From a checkpoint of a small sound classifier: layers 14.
Rows from block 3 of a small sound classifier, named by matrix and row number. Rows with one number within an expert belong to one neuron, the router's apart. Each number is 128 + 24 x the weight over its row's rms, rounded and kept within 0 to 255. All counts start at 0. After the name is the row's rms in percent of the matrix's.
Before each expert's rows are labels from the 100 clips, of 14848, where the router gives the expert most weight on average: "top examples" is what is common among them. Only what is clearly more common there than usual is listed. The data: short pieces for a synthesised band: melody, chords, bass and drums.
# router: router (model.blocks.3.mlp.router.weight, 4x128, trained with AdamW), inputs 0-127
# up: expert up (model.blocks.3.mlp.up, 4x128x128), inputs 0-127
# down: expert down (model.blocks.3.mlp.down, 4x128x128, transposed), outputs 0-127

# expert 0
top examples: key: D major
router.0 105 [ 97 114 193 151 120 134 112 118 161 147 138  96 102 151 129 131 134 119 134  94 101  95 159 130 120 126 164 112  81 145 159 141 149 132 121 135 115  99 118 116 121  92 106 108 120 114  91 144 182 133 128 120  80 150 111 159 127 136 128 171 128 125 119  97 112  97 130 167 168 138 113 140  91 127 150 131 127 130 143 123 111 155 113 131 122 136 139 142  96 157 115 149 145 124  96 142 127 113 200 134 136 197 189 128 131 150 134 152 132 152 128 148 130  79 133 146 102  95  95 164 127 130 127 164 115 111 156 142]
up.0 082 [147 130 137 110 163 143 121 127  67 131 107 115 121 147 110 117 186 111 133 153 138 124 122 154 172 160 156 205 154 128 111 136 121 166 132 131 116 131 124 117 133 140 133 181 134 136 122 117 146 107 120 143 147 114 112 164 126  77 131 175  86 113 138 144 140 148 125 117 145 114 125 101 148 134 116 153 136 140 133 137 145 136 121  61 107 141 168  78 117 167 162 101 126 127 130 159 132  86 130 129 114 129 148 170 145 110 157 167 140 114 126  85 100 140 106  99 137 117 134 110 132 162  92 128 123 167 162 115]
down.0 090 [125 169 107 120 130 115 136 117 158 128 110 150 105 125 128 141 124 150 131 162 150 140 117  93 116 102 107 106 134  97 158 112 164 130 147 129 113 116 120 157 156 143 130  84 127 116 176  96 144 126 135 134 120 141 116 142 100 125 101 130  93 104 123 151 170 152 165 111 152 106 126 104 139 143 130 133 137 115 161 161 131 125 168 136 106 157  92  78 148  81 103 156 124 141 116 150  94 142 145 122 102 113 155  95 158 106 124  92 121 136 178 225 136 123  98 120 112 130 113 142 113 110 161 183 124 100 104 147]
up.1 092 [143 144  78  97 147 162 108  87 119  87 105 152 115 125  84 109 137 132 135 131 132 139 137 104 135 140  98 127 112 117 120 143 108 122 120  94 147 187 159  77 119 140 110 127 136  95 166 160 108 127 140 134 118 143 123 137 128  87 173 154  86 149 169 159 129 128 111 125 134 130 107 129 100 128  73 156 126  86 143 133 114 109 164 126 164 169 128 111  82 117 123 133 107 144 118 110 151 144 115 123 166 149 129 108 141 136 157  80 108 152 140 104 135  96  81 124 110 132 123 162 135 131 111 122 131 183  86 151]
down.1 095 [138  53 126 158 119 134 166 159 164 128 157  92 156 185 147 129 177 130 116  95 107 140  98 148 146 146 137 117 141  84 138 103  96 162 175 131  89 121 110 122 124 153  95 129 129 133 157 116 107 120 122 134 135 127 130 161 120 113 116 115 146 155 125 124 108 131 109  96 114 115 122 114  87 133 180 165 146 156  87 142 134 116 115 138 149 139 126 175 105  98 166 141 151 128 127 142 160 162 133 103 161 126 109 138 157 104 133 130 152 169 128 108 108 184 116 164 117 118 152 117 125 130 146 132 116 118 170 121]

# expert 1
top examples: key: C# major; bowed string-like
router.1 096 [179 174  98 132 132 149 154 162 112 107 115 146 142  99 123 130 138 154 153 132 148 124 121 149 130 120 102 131 143  62 102 120 135 143 106 115 110 178 140 123 103 101 124 156 122 125 144 108 117 112 156  87 145 122 142 134 113 128 110 132  85 133  77 175 130 102 148 105 117 148 121  64 127 145 105 146 125 101 135 160 100 127 121 128 125 151 134 108 118  86 110  93 153  87 124 124 120 122 125 115 119  86 113 106 113 116  91 135 126 106 101  88 120 142 141 118 163 145 118  97 140 117  79  69 163 168  97 104]
up.0 128 [114 119 113 159 151 178 104 126 134 110 107 143 107 105 152 112 103 102 173  87 135 184 162 133  94 125 137 135 163 106 102 103 100 122 119  99 117 143 135 119 107 132 126 112  80  91 119 111 143 121  91 143 155 119 136 137 192 107 137 142  76 135 100 148 131 156 120 101 123 122 128 133 123 184 131 140  97 133 111  94 128 115 146 185 105 147 129 112 106 151 102  97 131 111 108 122 107 100 150 133  80 127  92 126 101  92  90 144 157 107 122 133 124 138 131 125 114 128 111 174 188 141 148 124 123 121 142 135]
down.0 128 [143 175 196 143 126 162  84 109  92 143 106 139 110 111 140 174 114 135 130 164 110 173 154 117 108  93 131 128 148 169 102 108 151 122 128 142 147 156 165 145 106 137 129 135 149 113 153 112 161 134 178 169 157 159 120 109 119 100 158 160  99 114 138 152  91 139 137 139 159 150  91 150 113 139 125 170 121 141 164 131 111 153 113  98 154 112 104 149  85 163 147 105 102 137 109 126 109 126  92 127 134 144 126 117 116 124 108 126 148 139 185 121 121 137 141 144 144 134 148 137 107 111 158 168 136  89 125 150]
up.1 077 [109 108 164 125  77 156 114 124  73 101 132 121 115  62 108 119  83 167  90 112 104 112 109 138 125 154 114 120 145 110 130 148 115 103 119 128 153 139 120  93 123 111 114 149 149 108 136 151 104 109 181 134 116 136 116 136 167 107 129  97 122 123 157 113 119 129 120 147 123  97  83 129  81 121 164 139 135 113 137 107 134 140  82 118 102 111 130 176 118  82  85  89 122 147 117 130 111 129 187  90 133  92 133  84 112 123 115 144 132 124 124 142 120  96 160 105 151 149 129 139  85 143 128 119 116 112 131 171]
down.1 087 [ 97 146 121 144 145  65 162 126 158 121 111 107 113 103 109 155 153  85 176 136 151 202 147 104 111 182 121 150  96 169 148 118  98 129 145 117 119 125  86 145 164 118 118 125  97  76 135 147 130  96  98 146 143 135 107 128  94  98 109 119 130 162 142 103 134 115 124 146 122 113 142  79 128 145 116 141  93 120 157 141 126 106 131 141  88 100 121 100 111 162 145 148 125 145 183 125 106 135 115 154 143 110 147 129 119 101  81 120  93 144 137 101 150 137 145 159 118 107 135 133 147 109 125 164 130 136 142 117]

# expert 2
top examples: key: D# minor; tempo: 80 to 90 bpm
router.2 102 [120  87  99 111 124 138 123 101 114 112 134 174 123 114 150 111 174 121 141 165 156 175 113 102  82 127 118 152 161 117 100 141  97 121 172 111 192 111 131 126 146 137 111 125 160 142 169 146  73 139  95 131 153 113 119  91 107 161 130  93 117 150 163 122 108 164 138 114 100 107 157 163 117 147 129  78 145 139 139  80 163 104 149 148 120 149 127 155 143  91 165 140 113 141 168 150 137 142  88 136 134 113 119 140  89 114 130 123 113 132 159 139 118 152 115 139 116 151 149 109 143 131 170 128 141 119 116 132]
up.0 091 [153 138 123 139  88  69 122 126 102 161 143 147 160 144 100 106  94 114 106 110 132 149 109 140 143 109 123 122 101 103 126 121 158 143 151 149 115 122 162  97 122 151 147 144 107 143 112  99 117  97 129 157 140  95 160 148 170 122 195 164 100  82 138  99 140 124 130 139 119 122 168 152 135 121 108 104 121 127 111  98 126 174  80 115  94  93 123 147 181 100 132 121 104  98 118 128 148 121 133 120 135 138 115 110 178 126 158 122  67 146 152 121 102 132 174 108 110 107 133 128 162 142 133 115 147 126 106 159]
down.0 091 [109 124 136 104 165 140 138 154 144  93 104 126 125 149 157 132 141 135 111 109 115 117 184  89 132 137 103 118 150  96  90 164 110 147 119 118 147 107 146 183 132  98 105 125 183 146  83 117 119 165 132 126 124 147 129 121 155 114  95 132 139 149 130 167 153 114  60 126 135  97  77 130 137 121 146 122 150 118 129 118 153 119 139 110 154 154 115 125 163 120 134 127 154 136 155 116 115 108 115 121 147 172 124 107  95 161 121 134 164 113 143 163  82 114 134  99 154 124 139 161 162 143 100  80  86  99 164 131]
up.1 095 [128 144 123 136 120 107 146 126 118 116  80 147 152  88 101 119 141 134 118 160 127  99 120 165 106 129 122  96 179 120  89  76  99 101  84 129 145 149 167 144 121 132 151 108 120 124 133 143 118 144 165 161 146 183 130 126  79 124 110 118 121 151 110  78 123 161 119 130 152 122  93  87 173 120 105 131 100 158 142 118 124 143  96 157 110 123 127 116 119 159 136 137 121  86 104 114  84 145 117 111 133 152 128 125  93 162 143 142 126 135  74 110 121 106 124 131 177 160 134 109 131  87 118 120 105  90 142  88]
down.1 094 [134 128 119 115 132 121 111 162 116 130 141 142  88 126  94 109  95 120 206 113 110 132 133  98 151 145 127 118  70 142 159 148 192 121 113 125 166 129 128 164 144 136 168 125 177 138 108 158 120 133 121  69 122 126 111  80 118 126 116 162 127 150 141 140 118 135 125 128 134 103 141 143 134 101 146 118 146  78 144 137 114 151  82 106 150 112 151 134 124  96 128 100 129 122 133 143 112 113 133 126 170 125  82 143 138 145 134 115 106 129 150 153 172 122  82 132 130 121 102 131 122 175 176 119 147 175 105 156]

# expert 3
top examples: key: F major; key: F minor
router.3 097 [142 141 108  98 131 123 140 162 122 140 151 104 159 162 118 165  56 123  78 106  87 120 124 116 159 120 106 102 124 173 153 111 133 123 126 159  87 114 117 148 142 156 174 129 102 120 121 113 139 131 120 146 129 128 159 134 171 129 131  93 161 110 111 139 169 169 102 114 130 137 119 144 177  92 128 155 130 123 118 135 141 118 138  94 105  80 129 103 164 175 107 135 110 160 119 126 120 122  96 138 111 107  76 170 173 116 162 103 125 110 120 125 143 124 142  95 143 163 120 108 125 118 106 111  86 127 123 141]
up.0 077 [140 147 144 157 122 136  83  87 106 149 114 126 114 113 108 138 127 151 140 116 125 127 124 119  76 104 127 123 110  84 151  93  85 111 133 132 110 143 143 100 158 125 129  92 116 137 151 121  89 147  96  98 113 144  84 144 142 124  83  94 119 109 143 143 125 144 144 165 120 104 150  94 124  98 105 121 128 100 129 137 156 125 136 181 172 113 130 126 105 102 100  65 145 148 166 127 110 133 129 117 174 147 170 130 113  92 163 148 104 111 127 107 151 101 180 117 107 151 145 131  88 133 139 109 102 105 160  97]
down.0 077 [115  99  73 106 125 161 164  88 155 148 100 138 163 119 142  80 154 137 115 145 149 150 112 134 136 104 126 111 125 131 154 143 124 114 152 125 146 148 103 129 105 137 108 148 176 136 107 133  97 169 145 141 155 147 117 135 170 105 139 122 115 142 118 144 156 132 140 164 144 138 120 111  65 135 108 156  94 133  96 139 103 102 121 115 158 162 132 141 134 136 140 153 137  87 170 114 149 170 155 158 159 150 113 125 117 101 122 134 132 114 137 145  82 137 127 155 134 154 126 140 135  90  73 208 145 120 114 125]
up.1 099 [176 137 128 157 125 117  96 112 115 152 152 157 109 123 116 117 150 125  90  74 140 134 119 100 102 142  90 129 149 126 157 102  88 125 118 132 123 122 115 102 155 148 106 125  86 138 140 113  82 151 114 135  94 127 116 117 130 161 140 142 107 156 125 139 145 162 106 164 152 147 135 122 149 100  97 151  90 148 146 125  97 117 102 146 117 124 117 109 128 145  69 129 126 125 119 123 131  86 171  75 118 132 165 125 110  72 135  97 153 129 139 127 102  78 105  99 120 112  91 100 204 137 136 132 120 123 107 132]
down.1 101 [ 87  91 138 153  91  83 124 105 130 143  74 118 140 117 135  97 114 116 132 123 111 136  91 168 152 111 178 120 125 124 124  90 102 113 120  98 129 153 132 124 116 137 123  72 142 111 144 125 104 150 145 126 127 141 127 149 117 137 178  97 155 120 106  95  96 141 155 150 115 139 145  98 111  94 154 161  92 110 139 160 173 159 133 116 138  98 117 139 125 160 146 149 109 106  90 132 121 144 154 141 151 139 111 136 172 110 136 147 181 119  71  80 150 170 140  97 137 110 114 123 154 129 156 103 147 147 139 135]